{"model": "contrastive image-text model", "dataset": "simulated fluorescence microscopy of cells", "train_examples": 195000, "image_size": 64, "crop_scale_min": 0.8, "horizontal_flip": true, "translate": 0.12, "color_jitter": 0.1, "tokenizer": "word", "vocab_size": 42, "loss": "softmax", "embed_dim": 384, "encoder_arch": "convnext", "encoder_isotropic": true, "encoder_norm": "layernorm", "encoder_activation": "gelu", "encoder_mlp_ratio": 6, "encoder_inner_norm": false, "encoder_moe": "expert_choice", "encoder_num_experts": 32, "encoder_moe_every": 2, "encoder_expert_mlp_ratio": 0.5, "encoder_experts_per_token": 1, "encoder_shared_expert": false, "encoder_patch_size": [4, 4], "encoder_conv_stem": false, "encoder_layers": 12, "encoder_width": 128, "encoder_kernel_size": 7, "text_encoder_causal": true, "text_encoder_width": 192, "text_encoder_layers": 7, "text_encoder_norm": "layernorm", "text_encoder_norm_position": "pre", "text_encoder_activation": "reglu", "text_encoder_mlp_ratio": 4, "text_encoder_head_dim": 64, "text_encoder_fused_qkv": false, "text_encoder_bias": "all", "text_encoder_qk_norm": false, "text_encoder_layer_scale_init": 0.01, "text_encoder_parallel_block": false, "text_encoder_inner_norm": false, "text_encoder_drop_path": 0.15, "text_encoder_positions": "learned", "residual_init": "none", "optimizer": "normuon", "muon_scale": "match_rms_adamw", "lr": 0.0022, "momentum": 0.95, "nesterov": true, "orthogonalizer": "newton_schulz_5", "adamw_lr_other_params": 0.00092, "grad_clip": 0.5, "steps": 1600, "batch_size": 128, "epochs": 1.1, "lr_schedule": "cosine", "final_lr_fraction": 0, "warmup_steps": 160, "weight_decay": 0.0, "adamw_weight_decay_other_params": 0.01}
Rows from block 6 of the image encoder of a small contrastive image-text model, named by matrix and row number. Rows with one number belong to one neuron. Each number is 500 + 25 x the weight over its row's rms, rounded and kept within 0 to 999. All counts start at 0. Numbers have three digits each.
After each neuron's rows are labels from the 100 images, of 14976, where the neuron reaches its highest value: "lies over" is the class under the peak. Only what is clearly more common there than usual is listed. The data: simulated fluorescence microscopy of cells.
# fc1: MLP up (encoder.blocks.6.mlp.fc1.weight, 768x128), inputs 0-63
# fc2: MLP down (encoder.blocks.6.mlp.fc2.weight, 128x768, transposed), outputs 0-63

fc1.394:524515522519520495495503505480463518498502506514503479526505491487513518462538489454483468557524439508446517483488459485474510526522513502543507515495498528513490543510484502470516547454546542
fc2.394:475471475534520458472507543484478506463485480516458519451494534508495489538505473542541549540507509501510530548517495468474537488489499492524489483464510489497487540519488483521457557511502515
lies over: cytoplasm

fc1.530:490469483502522491543526491514512515479491585531521481478489549489489509509553494489492548494513462514516487527512524461509487458487472526516506484481509495507474524481510468475515473500461476
fc2.530:491469501471506471496479509501505504530449473481480513552529520530499507508493474458462510496490505519559495495489528536496506510481496511487535480527482537482510526489466512484498472479517467
lies over: nucleus

fc1.5:494502529500496537535498498505478527508494558489474501505468501491489490486526492479503544534480524495620492534458494513523524501511455509494488473486490513499501567543500495490493469500502549
fc2.5:491470512497512513521520472457483496512484494497460498488462515517494493497500488514533551552482526552502524498509430491543550435538511512549493490518464502507503464485530514454482526465510488
lies over: nucleus

fc1.141:476531539500513500482474505471545521485482459526509494488494527485572496480519504491550503503527467510500474475469461508494511511522489511495491520524517469493491577544492499496457516524500488
fc2.141:490472497504479458486498489458508519517538500519496504503528507500512483473534521533556475450541541499515503486494521557499514501456513520506511516513481505450501484498442497527505494494530475
lies over: cytoplasm

fc1.441:527475488488507471495494519516508490529510456515437488477492512534493526516498538494523497502521520554508479489509523473449474569535490450497493507475501539484510456509488450531486476511523483
fc2.441:535528509517513493471498518495496513566531528476531483489518532502485535497476509518496489536520463493482502509522504520451501463548513473512476465523490514492489488511496488491469500546522490
lies over: cytoplasm

fc1.388:515486492484567487496477515511519537521481479515481516496485470485499438492512517488533488478494458439446548487497483535485501467513533519491478529538471508514512490551488511488486455533536470
fc2.388:494513527512483473522481498498535503482485555452489464491538439461510539498501465485497452423475460492537509512534476488522526462504511493499458528528485490500479486472478499527484479478491481
lies over: cytoplasm

fc1.65:489473496504463481454514493472509533471496502470481476515510517494523493469501497516503478517505545561451495485484492425504511540538491503474499489508505525496488572437462523479483473523484494
fc2.65:511526497543493505492497496533531464507508532495511482507465497466463465474480479525520518421481477495512476476505498507482511475479504489522491522453487463511474527481473487481459507513482482
lies over: cytoplasm

fc1.393:515487466473487473488498495477483534461464470420493498481465494500514483471496494484489487527492561466465517491473546494523530508495539452487507500530501525488506532460491516495515494496485499
fc2.393:482466488489505490501498476530483472529516509458494500482468471498508499447502473511519451527496523460462512463502490514500555518485509498518464504466410512518502522513477487508502532500488467
lies over: cytoplasm

fc1.655:518449530457500494496452518562505506447499482496540504521486513490545540561474549514434490494533493484475521481494535502502482483511507541505462481508490509507522480487493469500468527483495470
fc2.655:509525526508468529479452467522472486478469507464475479472502507475516546524474505496519513495524471486502512483456506494441472483461501470506502510530466532540502557530525513488479519530524510
lies over: cytoplasm

fc1.504:536523521493487483506522511488507470447474525505523480525469533511492470534532502551546521492490475537472507514537496486550533499526506501520468458503518483475500488512502462495545560503500516
fc2.504:505461495533464473497473492539528525513481528540490508546527545479525497509478513490469536509496535500537512469503492496517470524485497503519490500440519480502499518528548507495496523510492492
lies over: nucleus

fc1.345:528518545512473521500516493510500520479504481429502489522508503506464500496529530522526494483563500525502501529501540492544502441489484453546501465449507494483525511515513553504525524477513420
fc2.345:513511492483497507477511491508496527495506560523472460535485510495527520490466509493505511479498482503457524491481559480454476537509518529492516512532544525487493514566482466498528521480512553
lies over: cytoplasm

fc1.687:512521542471481487445483508512517529503479523568526558543486494478497480471460457488464508501450472535515502527507515468461461503487491487476539482538491465542477541505457502465512491524483468
fc2.687:473446521476460509466508522477537458507508485468491492491454483450514464486519509518455511491479499501467524492512507496530450496470536490525491540476508523532499502478501486522488485494518516
lies over: cytoplasm

fc1.698:498528465502492426521534528521483531523512517520523526514510495499471480488448457468475516497453529453507504499502513484484491510493504503478519497463492512468518476501483519487451516484469500
fc2.698:475492517474499476477524469493486476510521503518525547507528490523498492480516483470464517536501496516508512498539519494471488507466553475512511522474515510515525474472519470559495501537519474
lies over: cytoplasm

fc1.165:455459514491496493515543497497493508512493516512537513481501522502511520505523500509521480472525477507507489484452462491531431512524518474452487505481468503510500509523504511525501433497463450
fc2.165:487485474484486513484480502437502546463519499503483463500492524492536483490501499517479501503518467479516550452509495512527465499484525511533481508495477490519476532474510459471485469483493476
lies over: cytoplasm

fc1.583:490522504484463521478537495508519508488526534499488498538513494515470498503461484510566515503495521573500466467543515524524492545502455480521489455474498551495507485523447527511475461501511489
fc2.583:494501516530467506497514509498533485469515524522520491491443498547477490474494537521522525513521489486477468460486510508413497473518477492518488511510518473525492497489522495453528496472532480
lies over: cytoplasm

fc1.17:518493506519540504503497526485517562489509426487480507496548474501490508508506497497495452484484499506526499503505474528516523521491521472516457535505517476496534517497507474516475496509539535
fc2.17:482476513491509521492479521506525443481503516513521487490492520524501477491489554522519495505537535492481477496456521518540493490491553473489491468533519449460490475487489533499478465487456495
lies over: nucleus

fc1.638:462468498475483505513440509446485456480512521482464487457491510511460493518520483522493502498485484533528503532489529500517467491485506528488511487493521467506529527437537513505504519432496530
fc2.638:493516476493488466484457469536502500552482497508499508535506544497512514489480497522508487463505498488463484471494523525484526488488471507520494518453494520529535485527490519528520441444506508
lies over: nucleus

fc1.297:507493487505492485504445493499544546523518493513542457538502522504525484475480508497495503505512438447488489492464496504506498521545515477501490513510480503546520549515521483509513518558502512
fc2.297:465492490484500512513547515491524524481472471508488524506536471496507482483506474549492505471522504509503505490471480459510511455463492518473473489523485495476515503471470465513493492504478453
lies over: cytoplasm

fc1.22:496562484495499456506471506479472502524495516521477469491483498458475482490498454501516513509515501461488451467519520501514516515492509480522526514490496511458493522503482540479528490459509441
fc2.22:489493465487498506470512539559423563504479515527512566502529536502475438530498511504508487489517460515517479497504474471489513471517515491537462513454483470541485473462498525507454489505494483
lies over: cytoplasm